python train.py --model="contrastive image-text model" --dataset="simulated fluorescence microscopy of cells" --train_examples=97500 --image_size=40 --crop_scale_min=0.8 --horizontal_flip=true --translate=0.06 --color_jitter=0.2 --tokenizer="word" --vocab_size=42 --loss="softmax" --embed_dim=128 --encoder_arch="vit" --encoder_norm="layernorm" --encoder_norm_position="pre" --encoder_activation="squared_relu" --encoder_head_dim=32 --encoder_fused_qkv=false --encoder_bias="none" --encoder_qk_norm=false --encoder_parallel_block=false --encoder_moe="top_k" --encoder_num_experts=8 --encoder_moe_every=1 --encoder_expert_mlp_ratio=1 --encoder_experts_per_token=2 --encoder_shared_expert=false --encoder_patch_size=[4, 4] --encoder_conv_stem=false --encoder_layers=12 --encoder_width=128 --encoder_positions="learned" --encoder_pooling="attention" --text_encoder_causal=false --text_encoder_width=384 --text_encoder_layers=6 --text_encoder_norm="layernorm" --text_encoder_norm_position="pre" --text_encoder_activation="gelu" --text_encoder_mlp_ratio=2 --text_encoder_head_dim=32 --text_encoder_fused_qkv=false --text_encoder_bias="none" --text_encoder_qk_norm=true --text_encoder_parallel_block=false --text_encoder_inner_norm=false --text_encoder_positions="learned" --residual_init="none" --optimizer="soap" --beta2=0.99 --learning_rate=0.0016 --beta1=0.95 --shampoo_beta=0.95 --eps=1e-08 --precondition_frequency=20 --max_precond_dim=1024 --one_sided=false --adamw_lr_other_params=0.00085 --ema_decay=0.99 --max_steps=6500 --batch_size=256 --epochs=17.1 --lr_schedule="poly" --final_lr_fraction=0.01 --warmup_steps=130 --weight_decay=0.2 --adamw_weight_decay_other_params=0
Rows from block 2 of the text encoder of a small contrastive image-text model, named by matrix and row number. Rows with one number belong to one neuron. Each number is 128 + 32 x the weight over its row's rms, rounded and kept within 0 to 255. All counts start at 0. Numbers have three digits each. After the name is the row's rms in percent of the matrix's.
After each neuron's rows are labels from the 100 texts, of 14848, where the neuron reaches its highest value: "fires on" is the input token at the peak. Only what is clearly more common there than usual is listed. The data: simulated fluorescence microscopy of cells.
# fc1: MLP up (text_encoder.blocks.2.mlp.fc1.weight, 768x384), inputs 308-383
# fc2: MLP down (text_encoder.blocks.2.mlp.fc2.weight, 384x768, transposed), outputs 308-383

fc1.37 101:130112189071114103126106121118117132143148099124127170124108174104138125136129138132086134099111158150111100125067128167124124129107100097122138097140148104116166085174130124113102157116084160086095095130099165156153149121144165
fc2.37 098:146106081163105128133178152116159071118114154132132130117151109108126071122117134114175123117167043160130117126156124125147150117135151160120121162154106131088076200099142061142135123163139117150142172122180105124066108107115104
fires on: "many"; "twelve"

fc1.309 106:136169170170126136122140111154137114151096109148110145113202126153121138149129094073086136140137139187205123147110165137155123116148077086142201130152179123088128128132115132058090121199190115162154114167160094119114087140175166
fc2.309 109:121192151104056181107106118128083137103129158156150108108098108161129152129089166123106083151139150141143133108162065092169105111135110154083126062106127146152142192074121136101152147064114153067095116125115162113178188143113081
fires on: "many"

fc1.337 096:129120115135152155141095140121144160108110128163151144098158115101156129180112149135116144144137136141123094184165091158156155129111119179183134136124158141101118176188152157083151112170188160183138116128123038136130062131160166
fc2.337 090:138137122124098146120154159119132150144176078133121173119086080146085194107122135087113147079117145121139151097147149172154088095159138077141131140132138093114170126119098105128121108158106104066106127134110208143053164161086099
fires on: "red"

fc1.584 102:109113120145139113154097132102135106189100083120103193117141148140099125158098168110139109121133118104126195089126125138095178142146044129155152105118107169143142124168106139051119111081114130192161163114126123120096106172119112
fc2.584 097:128139163153120098097199098147063091126146150146138062154098118127173116128161124165144156151086123156142090167150142090149095165096146159081110204156161118124107160080180145186118169163083131091102137154152111114161130081163147
fires on: "nuclei"

fc1.588 096:093138100169195154139146105091153191142114104121116037138105130148131114131122126036114154147130186139162131058150129163126088155108135126181091170127131139132124118105117063088133113106133145047135158117097122156115160144082181
fc2.588 088:151117181145129115116148183122119100067153150145175234150144167134098091091151132250122073140107122139112081156100088132156138125118138102043158093102093099084118141153168101153147137104059132110094088125158149131134079141157129
fires on: "nuclei"; "fragmented"

fc1.150 100:187118106125093124179165148089175190147088129099130141085122111151110109116132113127161146168093081097152095117084113085175172085157159145164076126161112201158092196125155075155120122190153165037110066090115131123082132117133116
fc2.150 102:074145090162164104036095067148091093121160081121106114149115146136159119116114170136135128099113186158118117140125161173092116174095142105123191129118110058107165061145100160129159110075109133166100220170150060137100152142083153
fires on: "<end>"

fc1.319 110:114131105098156171119142170116131089176093077151119136105125120136160109095128174187121087134101147144137149111080157097085095141146056115127138151095121164125090099131143155096122137110122146174112117110153134132162156134115070
fc2.319 108:141104172105144094125109078132096157123094117134170176095131125086121168160095100138119170094212152081147113120201097169142131167116161118107089147125147107128187159158094139134085134138153101077123122117120148132099128112163134
fires on: "red"

fc1.764 101:124108149138087128172120124113189096066073092104099135181077166143106154120123139111141104226115128089154124069180128130130167096171107127158114189106097197122094102126126140165099106098108137166105115200113171154080157122138168
fc2.764 093:105142058127188126074130145149107152164182186161149121098182145130141134145127126146139143015137138173123124156136118095157117165142107130128146068173174096137143114133141078053159161144150134129145195059153089107154125121088144
fires on: "green"; "rim"

fc1.163 100:148124105075107161051143129171123086147132168051066159146156129183115109184128164109093134125084084164145113154102096099160147093044116107141124163151085143150103163162072135094107166092101138074156128132055104153102098126200161
fc2.163 095:091197128145148116177136173059136083070120109145136089047111077143134095107162118096081131189165165081113095070143166137141080122178089206095147076125122082105095120090119110176117094143106108149112136112167063178118102124064134
fires on: "membrane"; "cells"

fc1.300 091:116120199121115106105148108149055085184195189109163109106153081155104125129123129146072136094135067101095112102162122101112150117114093123119124171145138142081146084169135143167174103143197136179087125119101169192136165112158130
fc2.300 095:167164137169148147087120112123197143141122043102058178170115164090189145160120139139113126126105156115139152143145133123058133102096136071164119058153129125164077133111113139092074168103073122108154123150114101054097110112138123
fires on: "membrane"; "rim"

fc1.595 111:127079076136144169091130152083085119059091103161104114137121177168106119179156123234137143157099122167104073123139101126161202169138069143152112142110069104151156143159075169132154111142126122151141129109119060106080116190124160
fc2.595 104:115144159085103132171157106128094164201127184120079132143177081063101101115120153083118110152121106053109144144161119101136083122157184099150145080192089140156121082079146144135137106084156085095132126130124175130100156054136110
fires on: "long"; "around"

fc1.352 124:151120127154200136128065121107103149142149111123118107106172066128125160144145117138076119140202179202108127164107088106113089108140126173092155155133118185083114162128094090090109121113142144123139121181117121191095142114111144
fc2.352 109:093100083132098107083167160095122083154094172199055132132145134118125146112118089170153179133112116102137123079193125165143130134139118056106138153148143056168198138138198152108181160136142164118110131168140142124144124110121110
fires on: "red"

fc1.91 094:094091183157120137086175143141144096150148091091105109111162170162107126110186156133111136173140092154130088123208098134136096155083110114148134121156127143109126083116125095152134108154125085109106150110079072212103157198179100
fc2.91 084:165147055095137092159107134122167172105143161131153136126081176074126129137112083123116132136112105095062150084091138140133117092132152176093123151127104076144122178111108135105127119051116105135177101143175135097122125065040142
fires on: "magenta"; "spots"

fc1.662 108:144079134094169065118098114159118182100167163164115140188145186113150095043171141120104167153147145125089124091148108127136154136175094173118074141137109117154089132201070136105140186063127137106160118140100141159156102177159117
fc2.662 119:133129107121132155174156136145131039111172145074121181117046054119144173196164115163135095077149100163143124145114129134113128128075114118172160156118065133074135120108184155148125110107129107128090195090108121105144145113118161
fires on: ","

fc1.724 092:135106124115095078140163108180125164173121174158103201105154104083179076108191066128123115112163150111160154149054155062129115113159112154154093098153135098132100145080131172087097162088178139127148152091159135134141168117102138
fc2.724 092:070176091166138146103091072114155142162150099107126078161102179184106163096101146149162140152104115111090100151172084175132133138143174089089223168097103129142113142164133103102187130143110142127113086133093089105119068141132137
fires on: "eight"; "stain"

fc1.302 096:117124095158078147175163173098120111137186048143172116092177085158129098175173158111065132146136113074177137166111114077130108114090116134155166156114164108096161104173148114126096152118179128076119158159170146180151141124173139
fc2.302 090:106113153094103065085086099161184148154114198086095102132123168064137131076101103137168191119162121146100106151146125175100145175157119109128110127156125166151087120135124161091140151157086117178172130099111085101106138115053139
fires on: "two"

fc1.50 090:108127143181144092131150159128149103110172129145167143105100121109108123145153133155126140168071157078184163105138085170123136131145202140098158104053183169123080102146108150118183135208148076118122131168161148077098106129084120
fc2.50 096:144103164057158143110044110120123114142103098096106140112130103110143130138107099131144121074122087179076089176114143120140116088116064133143118167150065104178132083109107105125114087094157140111124075169117158151165135126169139
fires on: "long"; "cyan"

fc1.757 109:132169126086115142187122115151108073072135136104114105137175140171167113122175096084117167135157113056088067107104136102118083097118117171124135147120103183074143094098127046106078087124171114216085087173113103118129130103113119
fc2.757 106:077061073136137097111183160134149151169097140143119194169083105092161063114066174108133139104124133191178148132176090128098178152143107089154130047094153077172138138166153161134144169131046158059182195090128165125104097135165125
fires on: "cell"

fc1.703 107:126129130121139163121137155159129123131147139163116126154188068111114129124110147079135128120132130148169104145191093128123159193149078111111119116169183071063085112115115147127125149090130143113107112125141098137143120150102147
fc2.703 109:127118130080117124126074139061154119122134121119146147106107188134105116128106082165100097143158078126096153108110155112142107099107092132113094171136077155133114137160164132095127098097171122056152161122154103163189123128147117
fires on: "red"

fc1.351 093:131105136164046121116118090155056119127137084058109112060094046082114136110109052108114080135127057106152145113084156124158107165143188178117095154163127137145110084160110129050114135154112134147112057155158148141151116149094120
fc2.351 094:137193107115173104155177191143189129102126170207137165156153185152101084138151169149149244119154169120154159126163139145094150072076075151111089077076113099102153194094137081191149139125123145163110192121158095210101131108155173
fires on: "cells"

fc1.428 101:116150136113119147133075117114133131062135122136103134103128116117077121116146144100167172145113068147068098140179150137142110145108067146130083118067119125109156145115102198159126144144114117107166089111130177169098160105144160
fc2.428 092:147121118149132110128178174174090115139097117123109099137169125121139143086090110119102083144120153114151156137102120097149128143140180118142130110136193101174074125079098048149121124078153191179076149101065118131126081167151112
fires on: "<end>"

fc1.472 097:096103129151114120145108097134157098112107144082169101128155098131129111127135197188156140199143077128113082162135131174142065144131087143168142186181112119098091110140129111147094170132137087067125230150175063118156168132107142
fc2.472 095:101144144151153148123104142115095163146127126138136154144109107101071131147180090111111162104170182135105157105123131097124148138136111162112119105076154097117159208083130133157155094101147127152170055093105178141121123153153154
fires on: "magenta"

fc1.637 112:143119151074132142098082181110099138127145115153072068150118075187100123161131143122183156170075073150115173146088168133142180175101159137113128088151081120113127150099122082107146115172124114139162160149092115161095191129099132
fc2.637 126:149176125182113137143180075136152121154117155102149156066143182107173129085110138139157107105148152101127080171131087118060121063178166130106145132101130126159072159175134148137115123146120165127133111148132126076152124137196145
fires on: "<end>"

fc1.677 097:125101127102115113157132132109106103074107152167108123102193146169163060192130082123161163114174112145156118171119108180164150081087186110135120143072133087138115085131092126116129137079157138121084111136108148162149133056153117
fc2.677 100:144128113117151119203103167158080121148146182079139145180108116058106166084104087119090145143122135123093155096172090102130120159113086087133139172180158141098108150117155098141159151185121150090143142115094093125165162155073162
fires on: "green"; "cyan"

fc1.493 098:153205126084130209089134115098144107069093129192130113186182129170136155097128137149178108103127141123158106092164135180148168161150139166078132097200102080114192064112086136108118087154096143089134165113121137086077200128205119
fc2.493 091:103080157135158101148114134102075138143137113101144127137133150094142116131170137132066175107139120094088119154090164129113071089111126151129163189097132222109067149160171082183156155109113137146128106165076138114195032132085140
fires on: "cyan"; "the"

fc1.612 109:108146071133124109183149107164131041163134131159102138146153142171097115125090110171131120105100138172174145175156136135123155141129132144127199140142141105153136124169104112132137142148117102122187201113149085163087145126163114
fc2.612 127:142122159141146124087193124126118198096188119087094156181129132072138091122113153131129088121139130139082086130159145131127122129118149096086153181081145155098156138134147135122102154164118099099121085135161161112105108177159135
fires on: "nuclei"

fc1.712 100:096177140195125137127099166116098120143110104139066135128154096124082059086100148163106126090136100197163137134112111166170112123101167109120066218163164155110118118127100160128083117146116131117087141115130081078146105084123084
fc2.712 101:108157153071159115110083154134184134077161190129126128119145099137124173089144069112100191118093182077091105140117114073091150112121179139113208155172090130110117111075140123127161125058127089141142111100137152135095158173111161
fires on: "green"; "spots"; "cyan"

fc1.415 096:097056213128069162109082102169154217121143073093180152104066154084151118109141146198172137143105128114107149122133159131135157135078113129106164106141143136080194102131172194109105160190170080183163106129112139150107151132153137
fc2.415 101:185153082153169101095130130049167093142147107154069139160159118139124160150100085066146134144156073132104060186112141160159194088121121093111090163137127081153077096165130139146074115126116147113094149178157125119129093139129163
fires on: "many"

fc1.722 094:110144168067166121114095130114194122083177158076165148084132123138145106047179128131140117123200098119115129132178086115109091105180149106137135186112124124106145115130137107155103090081108119128122086145168105188101151130133113
fc2.722 103:133120088114034141132181126164089165127062094120059134161169129134149079162088055166093115152086116110135069099135169130182193108108128174078129059099116110162082138127138094109184156147117173183159100098143113125119098150128150
fires on: "fibres"

fc1.476 106:165129028151188106090083128146082122079164128119074166064132148129142099118117110125205101162113149112122116154116175107171114077124155113135106124102153177060090147078148091116165172109188135138124100181062093160085147122155083
fc2.476 117:112113170123086176134144070068136145147081072150172098164137134082158176100125147150116147147120125118106110138093123175091122142104170101130117119213119097169121129116118154139109130092089109174137143127120130082166171093138193
fires on: "fibres"

fc1.719 102:105107180183127120114129111143106140089104096085091131105179129108120110154128133164122122149078090143163173087134112141114111155153110138140126124112117118105089151154139117097129082143082083142140119120134078136133095217130102
fc2.719 102:157165090134122119127134121122141114132206140127127095154091148188178136100139108136123135128149102126134158124157111141151146083068103128119148161130140163116178153151107136137112195129160120113094153115177139150141108111144122
fires on: "nuclei"

fc1.424 086:101112118093146063148135121173140155076115137098111156153135110137144099120151172155109082135134160097117076053124179084113109104116140125146146164115087105183093161140029147117097101140075138062084109114179151145155140115104175
fc2.424 086:139162115109143171153134119139162065161072098121117151072108115116108125146128107109140162114154092212143169154185086138180166109172155073152122121118128122061131102109107163106182141125155147095182192160087139097109164133154103
fires on: "membrane"

fc1.347 100:130067102118168147099091090103139130113142091153062145118152151132124141098116125187087154139132105060160116081110106119101081106120073140089129148032039100144148118173085160175137136178098137167127115125135100133123131116162131
fc2.347 094:170119116144101130184109136156139086204080133105154138140121100143138113157091124087175110136092105187068157154091104125160120153146162135166090132193151155094068122068187069131095154091148132161148154146118076116154139121104160
fires on: ","; "thin"

fc1.192 090:122138126076089163214167133085175062137157128076105085118120208109122111139183145118099141099187143188172101187149122133121142095092119099156080115142097120129159081126138133145129111150149120111157147138065160172157120132132081
fc2.192 083:142106145132123138101165127154046152125119166163154085124175092150145077102083118120130161171075127026074184075116136117131149149183117145104211102129103144085103176109099132109115171096116093089099154156167064086113125130112178
fires on: "cells"; "smooth"

fc1.25 118:140136125161121148145134155089059129069156117127096108129145189119138073181085132143153116135161112153112134099127105141128189140131110119101156162128164129147215110133108085071115158106113112104125161133073114202127137148106151
fc2.25 103:128134123145124100078139090167166134161149168103131115121178049112130185119179122117096174168120150165123128120164131122120147098133129113186151121128111106090079098188166158171168168157159084148132089143152125062156084091120120
fires on: "fibres"; "red"

fc1.80 096:156114182124114140098057178109133084102158148094164093144107109088132129118153120061084189113135102183127158145102111172143109108147152037178119169115083170160082141165140140087166086153120107056140120144101154136109126175161180
fc2.80 096:147170143122148130142197067131134156146094071172136168112115097170107173131136095147151070145114128082178072155122148124150135176096132155162140116104126106128073087112126096118076135148157154227169127171152124079185099099068118
fires on: "stain"

fc1.270 095:138139165161171158149135171127121121133108158116081157103132178136168135144109142136127164152198090094165100100080106063103130132180171090122071107148143146153151066097072152043132129130146181131080107129123137144093181097140126
fc2.270 091:129118124066111087110125086158124100150136145117174109050113093090108092128190065106143141133018147116089169179127158160119145126123123119149190162113170075131111205112106104082157116144113049135127164150141117052186142094080093
fires on: "stain"; "cells"; "<end>"

fc1.437 112:080067163086146113091135197139106127084099146115067130115107111108154116176098129160149113123117171143080161181085114141149161100122129171124041137079066096144130160141142133149149084097148088155160143146124150166120140166140144
fc2.437 105:168164115161116155132106100139166119147110142126160091125069121117127122108136119113135125084122065126137131086097087122147154121132120132115134103129127128094108142074125174110164201135156166158112131189160086096092154052059126
fires on: "nuclei"

fc1.119 138:110047204097139058141099085102090132136108150120142156146102119147165164148068148118152148128130008092113097088128117138162197100084136034131108125172145138130100061079117116119153162155122143149153151087152152142132117158094107
fc2.119 160:114142126159058056095152099165123118121156125090160108172118188115201107190135135109109122173146142073144128115137157087151119069105121060135149114140077111116137153130105155075057114153107167080117119127138180108131123079172084
fires on: "membrane"; ","

fc1.1 099:103151089162146063172129135144104086134154129106106100103145108142113155144121171071149111126124114074100087105151091087096132082107148059134099143111109089111138087181105146055151130158140150127125135049171105131132086128160132
fc2.1 098:147095128099096144072149140136144149145151195143152126140057112091152090114134130124082155132143102118192169105129157155184175129090138182128139100154124109186137169067150099141086133115164098122132128197122140142106170112122142
fires on: "membrane"

fc1.151 102:150153090080077179112107160126109171153097194107165140097139108065126115137100119155134127088060173097148071099121140074171114128111069096114130146124110165107148169076108119148118177141167140075097140090124176210135137174100126
fc2.151 091:108143173175211092143123178149112062112153050161079112147120147200134153132182208072136128182180100131119156179104084149104120150131150144147118104099176080131102121158137157143125097072073111151146129182114104090099134111146165
fires on: "<end>"

fc1.29 094:172101139107095192140090079138129115172105088142139143145198144112085133174149143167139139089111086099122086124129149100071105089086136128142139122096172077083175097089114084081118176150085061099068157106123147113100121096113124
fc2.29 090:053141069169136080115119162079149145112116157151125102139107101153172097106105140087122098148134142143135157170140147114171107188144124106103126125120082150173147167132116153175183083105107212147177084085127081130198124151126169
fires on: ","; "cyan"

fc1.219 099:157158183155147144131083075056190134142118079111104105083156126181144148136129104160125092130154128167128136128200146150175170133096161105158098171088207117046154174094144114084093117147112121133113140145096142101154140175107176
fc2.219 102:137159108120150092106134113149104131167119171149069156135124151103095146126114154087177203214144142085149159174060129109088163136167091115099114107121111114166161097178150069126184093105093107134131113121117147092125134081135133
fires on: "<end>"

fc1.693 097:087134141109127161156125139162146091070091086109113109141148142107074149182144070101115121144117099137157048124091108081077131099087109073048056128084156121084111097161170131122128160111128036064043117133068135159115157139160074
fc2.693 098:173114114171128125113164090159110114178179160162178083130072108151154104097115152099112131126138157153073154156154120157153170169167151181187185096170087139155136132078099152152099163161149201183180125123184094129158135106112119
fires on: "cells"

fc1.503 095:147085125129138132082127167073132092146128148105127144102148118146151161118119133128127142149118175207152188124173070052144157134088150147169133183123157165127096127113129102175149147108189134085120158114086121193117117051103157
fc2.503 095:147088205147151124122137143108168144106092147165102140141117146135105105100138113141162079145110082110101058140117108181114124139152106113112134085155103094094145136154132146058119106142062120212133137109114160109127151196160124
fires on: "red"

fc1.648 100:095162152146131135093104175106097129119120135041141126139182095169124159172129119076161095103114064104126102114121083155156137111158159127086078126116161151158136069107079075164116082120160149089173116193092143145122124166146102
fc2.648 083:171107068120166103160159064138150110130118116206126157167053175061152102111130135167083169129120206167099139123145154096087114166106075138141118125143095083088138123136166193106137154121114091160116089076174111095184107159071171
fires on: "stain"

fc1.158 095:111097125126135137132128133096161161072107124107152172209124129129096182130137099113117162123146109125054139122125170128138163111147084097118081085150151144082102089183075190148162118168150147107135115138136136134125183207093153
fc2.158 089:198143157150149114175135109133103118158130149111152120077146097102171078150141146141130112137099144122212080147083124099110072142103126178136153134104078148160157135095119088112145141134154174176140126133122115169132095066136092
fires on: "cyan"

fc1.9 093:112159107102131135131103123091122138108124105074090112135122143151083152117164186135125129151180192183099171139109109121110143174160141166123136150144108127109114096057140145114133157121114119138170165189127069167130153137112064
fc2.9 086:146144141163101095122186145140152128134133211125123171100154131137211097132157035092107072118100072089103186159138123132154129110101141105149119107104121111103088162144107099144136082102146124130139108089132162079073108125183178
fires on: "green"; "magenta"

fc1.133 102:074151134112136125115099065117096051112084180106131167094088111061124157124185147123150144138125089147135140122191152129103067113133147125129116124106104159199102099088135087127165107116135153141132133127132125117109115171066145
fc2.133 099:194137138112123092158096146121156197161114107142098077162191125149167114168035158069117129169135142131151091118100111118149177078108096076123084097144187082136151161149111183159076118094152138091163173136102154153082114072201155
fires on: "cell"

fc1.555 088:126202134167131106142088094172101141103150124166116111112156126144189131165114124078119114185114119131121159105162147070101125177153129124147126189123087064166136154156081160098151179145135124117171167137129077135086191156105130
fc2.555 091:104082134109099133093168175093065112154134173086106146131120109109114122122161166129137107082137127106169113096114139179150128093128084122105089148099038178127102105101134108135086128091116148166109131138078179157169139128117137
fires on: "<end>"; "cells"

fc1.195 126:173108068112129117103113121129131104094107167155138124089143105139112107153142124084112132130103140085068141152125076108176090105138104125098031171096141114095065138138165110131086156116163103126118134108115106140157174097147100
fc2.195 180:163115133105088123102132105147063137103125109164137066104121084075113161134125127129159165146089052142158095140086093130147128107074155064113179103173173202137147119095128147148116145106149127168121156108151115094141128089169136
fires on: "fibres"; "<end>"

fc1.580 108:185189089114136152117083160074164064101095138130125160105094123165124116195126142128070177137169166138124145105138089147100148159079096071143101148173123147133161067144167062131149181123114130139149126104104101161125172140105097
fc2.580 099:127099115139158147144170135169160184157131104165157133100128092094123142099127177079156076145090086130106106147092142075136176118136137159153149142086116088116129162112090202167105080135136139136112140093108116090090066141124103
fires on: "magenta"; "yellow"; "cyan"

fc1.451 108:143161156140147161160145130158165117132157121136144181067155140102138077169181106146164105144094172124160193103087122084139167165084084166145117087068185088180121152086105113106187091213122162100152180109077094160062111125112109
fc2.451 095:139112113167108110130137147092080129124124128138092126167057106171140106066109100117115105058131078144125124170176164179162105098119150112121096143158090153089160106160108141147190131092084118183152135183159131142169106137101116
fires on: "nuclei"; "yellow"

fc1.657 098:158038103184149135122098085153104106131163124086091156110126114106156117129089188158180123080102109154114146126105160152138174138143089111131089149099149153064109158151102088124153172094186147124128203143163102143151080147074138
fc2.657 113:099202121066143152152142165160114166122117102087125132155157162149123103127113161155106148144201097080107154130144129101144105088114130164122114120134154133151076118085128110113095192092081148135109083086076122189145161061117123
fires on: "cells"

fc1.732 095:096114104090116090142152155125122167138113121138098154155142074159147111117157138107068123088150192218161095141143117121133094124119077121131126200180231150205112145127129081092134135075141127139117170136130145125131134080145161
fc2.732 084:140104147143153134076120102117156118145155126110163130109099226041116162163103129140159153169126103083097159100161145157124169166146190108103108119070060126050127141101143176145167137175138151053173111139104125140099104168079128
fires on: "membrane"

fc1.269 106:175107103133132115179135154068118113106099117158089077108154072131078143167118128122209147154117144153143197078142168152158061111208115157135148113181086148179100163124138165136175071073094125136159087134153115100141118082150162
fc2.269 093:070144140170140151111130180092099118132139160086155183135147155145157111085148146128072136102148112126085096152127086143098214173042128078132131173076171110041158148167133131080070156130119158147125150116097163115110132171141137
fires on: "green"

fc1.35 095:101138110117063136156133165135113118121092105133137128133186116113145120070125115110089174166149141165102068124118133178103135140147135195180140150086152150143146055095143139069098067060172116100104137112107098145149102171077150
fc2.35 091:125139158111136146096125091141146142117163116105160149120129111112098109189146184127114140152065109107174213117164141049178097145158120061158109153133097113113144177121129110135133158202111139129148147116153183108068160117153172
fires on: "two"

fc1.56 104:106134088103118121122044105094155107163122100035122122139099099117102135158075152151140132104152047160150121125123096137188198125092119185175160134194093121124160140110079208133207145073113118144127147135132121090131131127111132
fc2.56 092:156117146148158144113157153155120132099154126162102157151145153150144174103218078087178094140129184109080125122139140054079116125117134150117093107077158127103112112123170118178030116166115173132153069098101151176140122167169154
fires on: "cyan"; "green"

fc1.571 104:187053160071133163147103079184103134157144084104134082086115138131106114150143109090058128145123175106103109164136152156102141145137126129120108158127111072105119072097131089089150109172160167116119111162093087178134160146060117
fc2.571 098:157159096168140084096151157093157109109157161111111188112166094118146184119086147141128107102135099131150154107111147101149156113148133140122111121136165193139134141188071203123127133110149122132129123112201127112181061113160151
fires on: "cyan"

fc1.756 099:169150186097148115145107182183067155083136127105137121152143139132108147140077124093144135137128107073081082145103204075120161105161129124104083102142133165104088129115105135137070065198102192122113144144118142185119109150079189
fc2.756 129:119107130124112091102136091083193161188107140106117074176134162145212138199155169150076117174168135100196151108141090152087136072160105106114151117128100104119124128164164187119185131143110120093113142114126130127071175091113093
fires on: "membrane"

fc1.540 096:133153128095178116125129156140089087124156132103112120094158054212097119149124118108090146091152140131136138075088126102107093113132118123091121122138118186142151077149159150195121181083174194123127078157133110144158119150149142
fc2.540 090:146127085162116134138168124163120138114122159143153197130030175031112137136157122140189114158134155150123111145170144111136156139157150146184052118136124108085137139131112087070167134116125080158149117123137148102105115130151099
fires on: "fibres"

fc1.12 090:106108206110172121137111175101141174112113140124149151102118115162154136103113125147113158068133145173113166141103107105165140135120130138128138097141128155115141092130164109133142081187125081062120100096124124115109212210174142
fc2.12 088:164126076105078131110125090114159106162096105105119100152159079079078163099121137047125125161132118113133059128118165139092112128141125075132128170131121134128109114178097218137097156107155154189171145156100110091147071138157148
fires on: "two"; "stain"

fc1.170 091:105138109155133163066137135106100173183150064168168101164131133069106181140086129129112113138125107196139144165105096123157108071137056128112151190060155108076113094060148134185080187159104123139122126127136129136152193099100152
fc2.170 086:152088142122133120146132125124118117070138175083097108138084097130118092136126127104125153130131133081172125091194157141090102138145160106141116151165179146162163173170093096127181138088117104179113120157110167159045068161128078
fires on: "red"

fc1.430 093:130197162109147136137112137146106085108075117127088080102100125182095137119114107155088116111133095154143148156180084153127109053170132128131179138156157156126116112113106183120121202131112142024120094170119110107123072095163153
fc2.430 092:131126068132126148162184105093104183149126132105146207162088128101098122112150133096147163160096116137098120106132149121159122200111125107107114086117121128114153183128170063127152108148167166181126131140154102131209171150137098
fires on: "long"

fc1.115 115:211099074105150145116024186159067078095071093164077164111151127103136166164103093148129098140124131118098111146032119143168158121098164147119105162189183132120135149163152180119164147127177125134165120145144134158154126092138119
fc2.115 137:118126162098099109074208079088124169081176189136138091156132115073154131117159171109158189134088152122140175156149062101112101159114124095162155166107122083139117130086199148130131128102174139110059172112102084132082116148171064
fires on: "fibres"; "yellow"